A small spectrogram FSQ autoencoder, trained from scratch.
Model: 4.03M parameters, log mel input, encoder norm groupnorm, encoder depths [16], encoder widths [256], decoder widths [64, 128, 128, 128].
Training: adamw at rate 0.0048, 11400 steps, batches of 128.
Data: trained on phrases spoken by 400 fixed synthetic voices, 39062 training examples, 37.4 epochs.
Rows from block 0 of the decoder of a small spectrogram FSQ autoencoder, named by matrix and row number. Rows with one number belong to one channel. Each number is 128 + 32 x the weight over its row's rms, rounded and kept within 0 to 255. All counts start at 0. Numbers have three digits each.
Before each channel's rows are labels from the 100 clips, of 14976, where the channel reaches its highest value: "peak on" is the class under the peak. Only what is clearly more common there than usual is listed. The data: phrases spoken by 400 fixed synthetic voices. In brackets: how many of the 100.
# convs0: first 3x3 conv (decoder.mid.0.convs.0.weight, 128x128x3x3, each kernel summed), inputs 64-127
# convs1: second 3x3 conv (decoder.mid.0.convs.1.weight, 128x128x3x3, transposed, each kernel summed), outputs 64-127

peak on: /ɪ/ (26)
convs0.113:092169153135102084124121136130120107152129143134105115074160116107078128120101106135129118128126110100059085120113123121153062107124141142041118064119160176057114087136139134136134143141140117
convs1.113:101116125133080116155122165130127074113192134181166066105144143131118063205113185162117140156155076109160086159152123122152140140118098074139116164135079130156121143106078174143112142072102166

peak on: /ɔ/ (26)
convs0.73:074130087093103141081124173133083082149131143103095120104178103069119150089119166134086114096104148102137078162147092133109087095106113117077128131087134190111077108042118104117096133109120064
convs1.73:078146042139075102096088028105138100102066109112166151134091155144180118090170141134103063123163130094135144170103138139114140128127116142109174125155146149163132131103089138101113117140157145

peak on: /ɑ/ (27)
convs0.109:086089114052134109115108138169174115101167072058098107120137086123121175133131120097105111064107127106099130174094066126086099095052138151076106111130119101084167120083103119124067126161111113
convs1.109:154112131104160143148122102139228163140109182087143080211155163149060118116148169124155109086111141155140139138145128104115152168134127115160160107111123162171217172124131141096125179104188135

peak on: /oʊ/ (29); /ɔ/ (26)
convs0.115:145119096124163153127139117132140122131127132116104090134141112029133115156087094156062135135169110040086122144143126125118151077111121130087177152157117075122149150075110187129136150125082133
convs1.115:154147136133156194106134075149128175145120150110137118161136100113136130144133216062144125117109121157096101091130100136135149179132121142135098162142079113062128135146105125154101107121100150

peak on: /s/ (26)
convs0.16:165107037145147140086108135083031133126078171161091137124122124123089109089119148122133079162137134104083098093140161074112085114157061075120136112116152143132042164134113082106160119056102106
convs1.16:131095193117106119147146124156047146154139088104120149227117142148131089176104094157110142061128142171168142106119122134109143145099155125146116137158114116144055069124141163130117146125156108

peak on: silence (59)
convs0.3:138103074127157175107140099096112167081079139130121136163148118051143070142072107089072090129136109076143126176167129122132104100124105085098112125181089161143128129145133110111129139091079084
convs1.3:111132126105109108154118152178112145162118162094158133184109143146133159122144100194128064100125124147142134146122156154127147144106149172175136171081143142087119197088126157134082174195166175

peak on: /s/ (69)
convs0.119:114116094101117046145112108120105069062131112109142130088195104125126164108090144087120068118094088151121130169068110125107120121098109097132129063057092129089097132113087077175117116118097160
convs1.119:206128107138106071095080117102124139112109119098121132133146043130152197152106138119153184124111146155108090151134093149186114094137067140133103081171149095061122126126108136076163158122112072

peak on: /tʃ/ (31); /ʃ/ (25)
convs0.68:091106147053134120123121126164168133134172055054138114160163101101112176118134126117079155062122137116167142156102064159114132148047155164118093134132155087168157122081132147119066096164125144
convs1.68:137138141078176173183150163128212215130143186137111095178169164170111164110145143132152114110128152163127183151172121137155164132153132172166132147117158152163197136171180142118162126125170149

peak on: /s/ (81)
convs0.12:136110077094171153126080159142110085097138175149141185164181081146136164086138151156145147146142099158093128118116141128102045164138139128203167157152167151150102148235076125140145144127130204
convs1.12:146139135103169129124071067117129123130099146091112105133112122112044104170043162102119131081110068146153131117099158104135063124138089111069097061060083097140125107121159151114082114129108091

peak on: /ɔ/ (34)
convs0.37:120161076120142137125071164136126177115116112103108181115173104141164163128107105084187094100128068142069106187115108093136073107110117091101164078184129185133124139204141095111104059104090118
convs1.37:183131091126112125121093097106129073158087067090131081166063148074117101171104152157087062191152147152152110150064120096136144132112126091044131106121150118154133141139128131147036140116168134

peak on: silence (62)
convs0.22:158102060133106144101084147088104128117094195175107102092062119114116118111148140122127093184133104097098087176108181069117121102164073084096118103140102148114108161125124095108174091082094126
convs1.22:232118143213126117141158087118007075116104108131134202195104128123146140124087111087106125144137160139155126144165141122126152127146135142105111167185118104152014091131144092132126129127131141

peak on: /s/ (37); /ʃ/ (34)
convs0.86:159115055115146116123013095116132122161155153122143127125145119126108198097115186143136105131156082122108091109089140112130060171123110107174100107125157110171126175131092131215133063118077184
convs1.86:133105149131131153062176159106135087179151043108135158140123127081128139080118087087125135138124121165150117144131166125124056075143122102002128094087114153085133094089158141095118091130142089

peak on: /t/ (64)
convs0.55:113099010079112168095066137111075122104117130117110141091178079121078160052125147108116086115124138159106074157122117102082075098116103100137148107130117138130071142148077101137114127092092102
convs1.55:110157125165117145160101141092128105141090077114112233120093110130162153078147090103134110115166089114115101187174194124104104124077139149115120115085106104182124096127135157091132137184153096

peak on: /k/ (26)
convs0.53:115126153118101107095063167148111064141139138130102124133096123123156076088096114188100083135135026072123088132100135149144116105131156143095143058090129120047108105087137072073134084142123110
convs1.53:119134116126075100132095072101130039139099092147079153108144169119098111089134150092109169128148107071132147074159077124159134070160159100144104116085159128123129097113149128075168096093171142

peak on: /ɝ/ (43)
convs0.59:133138077100091089098128128128130115130139151105058094077116102090101152118095130106084141119116195076090104138112120117111072080107123123126101112151121140114131167111135105118126146112155081
convs1.59:114091151158139146184133111096130124079131177166079153122162104097099127052142119080141073082156123123115113153144108077092105058120084149075108128106200148099121119063100147111083123146143168

peak on: /i/ (39)
convs0.64:114143090119112110139101122108118173106131160138090137115130117164144156161122123056141147132146110126103151096143132093125168067145070095120080098135073137125120119042118115122134066090088115
convs1.64:123078133163063092115125167126130145144087105099118083083083135138119143133114176138219125124130174041151081116083125138181109147113157102109165082208120108117133159163124086135126153118084120

peak on: /ɔ/ (47)
convs0.57:125130128123189153079191130087158118131136125120147148180119121093060149119104128134120111119140173116136152159131113142138094118130109120152081127079121150107163142088139164127116128117126125
convs1.57:111145140124112149127147110154133102175125149100103131177095123091160099099132126147159021127088084138062115129131120144108149112097111097056138144132134084160131163129084122125109158080077162

peak on: /tʃ/ (29)
convs0.18:176138078093174119126152094129155154109142170115107122188147102095147151120101134115140089138172175127149101157107137134116118144121117114141211094148116078210160193126148122177137166115122122
convs1.18:120120104120119193111151156101120140108097088148108131216093154113159087140114060071123121128119128142156122148127090165145144174110065147132119140113131175116119163141080120122099133142098123

peak on: /eɪ/ (38); /i/ (28)
convs0.116:144129115134152127179066088095134181136123135126176122082121124054150162112115099131052113135146117148133085142147132062148181127134112096158125169147136073183134154142139175172131097101103173
convs1.116:110090153107094099037103096153122109099147095114102126099168093148124182158143071116119170068084166086127089116089098154071142105170143099131122127151138102083130141125093068087208154099085117

peak on: /t/ (27)
convs0.114:171105131130069174101168063156153106139142139120118164183086126194093135133128093067159201137129127110146148120125142130151130128115149154164142112109130097083159156068132109120135080152133150
convs1.114:149167135109109171182160106120129128129138104161112100141113129120142129145130085096181127156156159180106182126149095136160149161122103170074102180169148137104126085191163131164131173104147191

peak on: /ɔ/ (27)
convs0.71:138142103125164143123149055126145133129119153135121136126080117140125126143111084097162000138142157114050076114160128136117073137118154141095148096177087118157146131108134152121135150135136130
convs1.71:100138106110148128177126174126123146100114197087191082176102157133089122218082155155086080156108122180091113167147108108137112106158122122224092107079089129128116137166107200174146167102115125

peak on: /i/ (49)
convs0.77:109075110120094109142128130116102166153130170147139099123133105142146134177155103142067187139128087129183141126100136110131167084143100126067113150157139125083104101075099106179142092122090110
convs1.77:106132132111115104109043141159124087099158073085099081086139176106112169122129106137138124163148114110138102144142107093158104145156156100119163087106141123122117154152125147140059131153160131

peak on: /oʊ/ (25)
convs0.66:136148102107116115118150090162137123107129149123070099063142109131128130130130121085169128132085115103063097140140128115116140079125122128088176069154049146074139137075090085097132145132130131
convs1.66:127132151172113114120074077115125102156103091080165101148058120090115113121115117062112043140140128151108081122119089136139110193114107124102137148072141160093124137100169150133102201177109083

peak on: /t/ (60)
convs0.78:114182158152060114111092140157112130133125122135116127027118146092108103078112051113086086129099075102089140120097133082158116125131137125146054103112056149109104100058126107049129069126165118
convs1.78:115133149117178117128139059121136094088143067116114152098160085166179165124102133132107182107080163112104134097176083123111136124124136123090064139182140104142129060185119134130187059110145143

peak on: /ɑ/ (25)
convs0.45:122147117141155130110101087123127100155130130129063110088100146037108126083055098077071061129127103130115094154106121103147050148126128108154102167081093128153118105061164148110134096121113083
convs1.45:085119091138047095128103104102125086122137093098133102165133161086104102157143136105164185127126126075177114113067197079106143158178158122076138171113169117134132122154101158113091142103103123

peak on: /ʃ/ (29)
convs0.0:125035100114140140098131135112119107119132135127113138156154116036118133102123121190045075133167142055143109111109126135106157117111122129122095165135140069157117138096113154082136144118115136
convs1.0:116138169118143082147169089106128131133143105153144106083084201099131110136100154115090095111124114150122147150110125188139125085087108157056069162114134133103124078133153114137143081130074100

peak on: /ɝ/ (49)
convs0.54:143164124126119138082169128141144136101118136118144151088127125114208115126104089126136088132118124085034103152181127107158128097125131122130167056202114097103147147132125098130134148124166126
convs1.54:126194099123142128220117144139125174105177161081135097137153104094147118138095156138118122128133148135136127114095121107179173135143069163074131121144161160172126115114163143178094159138144127

peak on: silence (58)
convs0.82:160101054137150139087110133080026128128073168158096127134130120109093103093114147127118078158137130101086096094129157073109079112155063072124139103119157143129043161134111081100156120052104103
convs1.82:135096184111105134148152126166053146150145089100129138232122147141135089177109095160096132070122146167171150109121127144115149138102159134155117150158118117145061078120140166135127139131165106

peak on: silence (61)
convs0.101:112098063081128134086081154147092118126126153130104105066119087129123113086144101084108117129109079098096106132057127083082093106115104115120119108149102147095091110110088038088129114115105132
convs1.101:078096081148128131160128122152126067110115088081119132095186142125104154100125154116100105087141153133091106102164145159139144163165173170147151130126092110086117176176132163142140194138151108

peak on: /t/ (31)
convs0.31:167092090105202181119081094114137135094128143123083104149107102031098132110133100126097127134113122070099088131052137129118061158105148142178137115145172152112146178173092156162130128125124137
convs1.31:126181116136158128184106143120127159140121168188169110176187075199074122088093177122164129150111153192144131129153115149158083127122091168114110082062114177110126142161152159155082132130139141

peak on: /aɪ/ (30)
convs0.23:075102125046106119111078148166161134139167060053118110133174084111116176109139128137097127055131119115146114181119057148094122129047136151118096117137136100140152106086107124113056071152100136
convs1.23:191165127134140138155120110113229114118134186142115159234083162123066100092140119150111105128140117133123115173159164110125127121153151145160129124117132112159223184115161146116124156120170139

peak on: silence (98)
convs0.122:156112058134103149102089141083117157114089200183107101151108121109146118141145128109106103174132107093109097152118172067117135108176075084108099114179103148124125153088106101142172096079101123
convs1.122:247079126196125130108152100100016105068104130124130162154096101102122156119095110106102095173127137123123139162148140092134143092148117158100115164145175129137023119134108101113126113130124148

peak on: /i/ (33)
convs0.126:098105039080105172070126143145083137138127144117091113105197089078120137076106151117097093114111147112080086176133111127103100084117116115116168124120142144146074141122110089118117140120108103
convs1.126:088144077143174128172154098109147109107130179092129116113159108093143163128163177124139100118179152179108155170161141141101105165118138096145136111140123121155144182145133165130151212169135130

peak on: silence (72)
convs0.107:162098060134092142104087140084118151117093202195112093136087121101139115134146130112098102180132112098105094154100180063119134116178080088076110110164111142118126157097111113126176095084105120
convs1.107:254105115204123127099171113113013096099089149128138171168114136089120131107104087097105099172122128111137122151149144109118147101152113154124115179164137114123020117094126078138135099123111152

peak on: silence (73)
convs0.17:117144116094096126081163135147135092123134150121092103112099102163109118124109124034169116122079140120079088125134122115100093089118134136085120104086090143074134132081109087078123173131144081
convs1.17:113170077156129145201088136126130094114107162094167116126172176118143142144133124116143076100133130117144094119158069098155114170099082134198145146178089125147124177110106145095162178156086172

peak on: /s/ (38)
convs0.52:168201109132120122135132068136164200118138148130142121173161141111217153152099124138156062147158126125089085128123145160152154131140130119112124126230092102159166166088137154183144146122136140
convs1.52:133167130103146136158145155107127155228074125087121117188117150050139121164114088116064153112106141086140109113146113091122166201129085115129122074119135134075133098106095133126122157141117132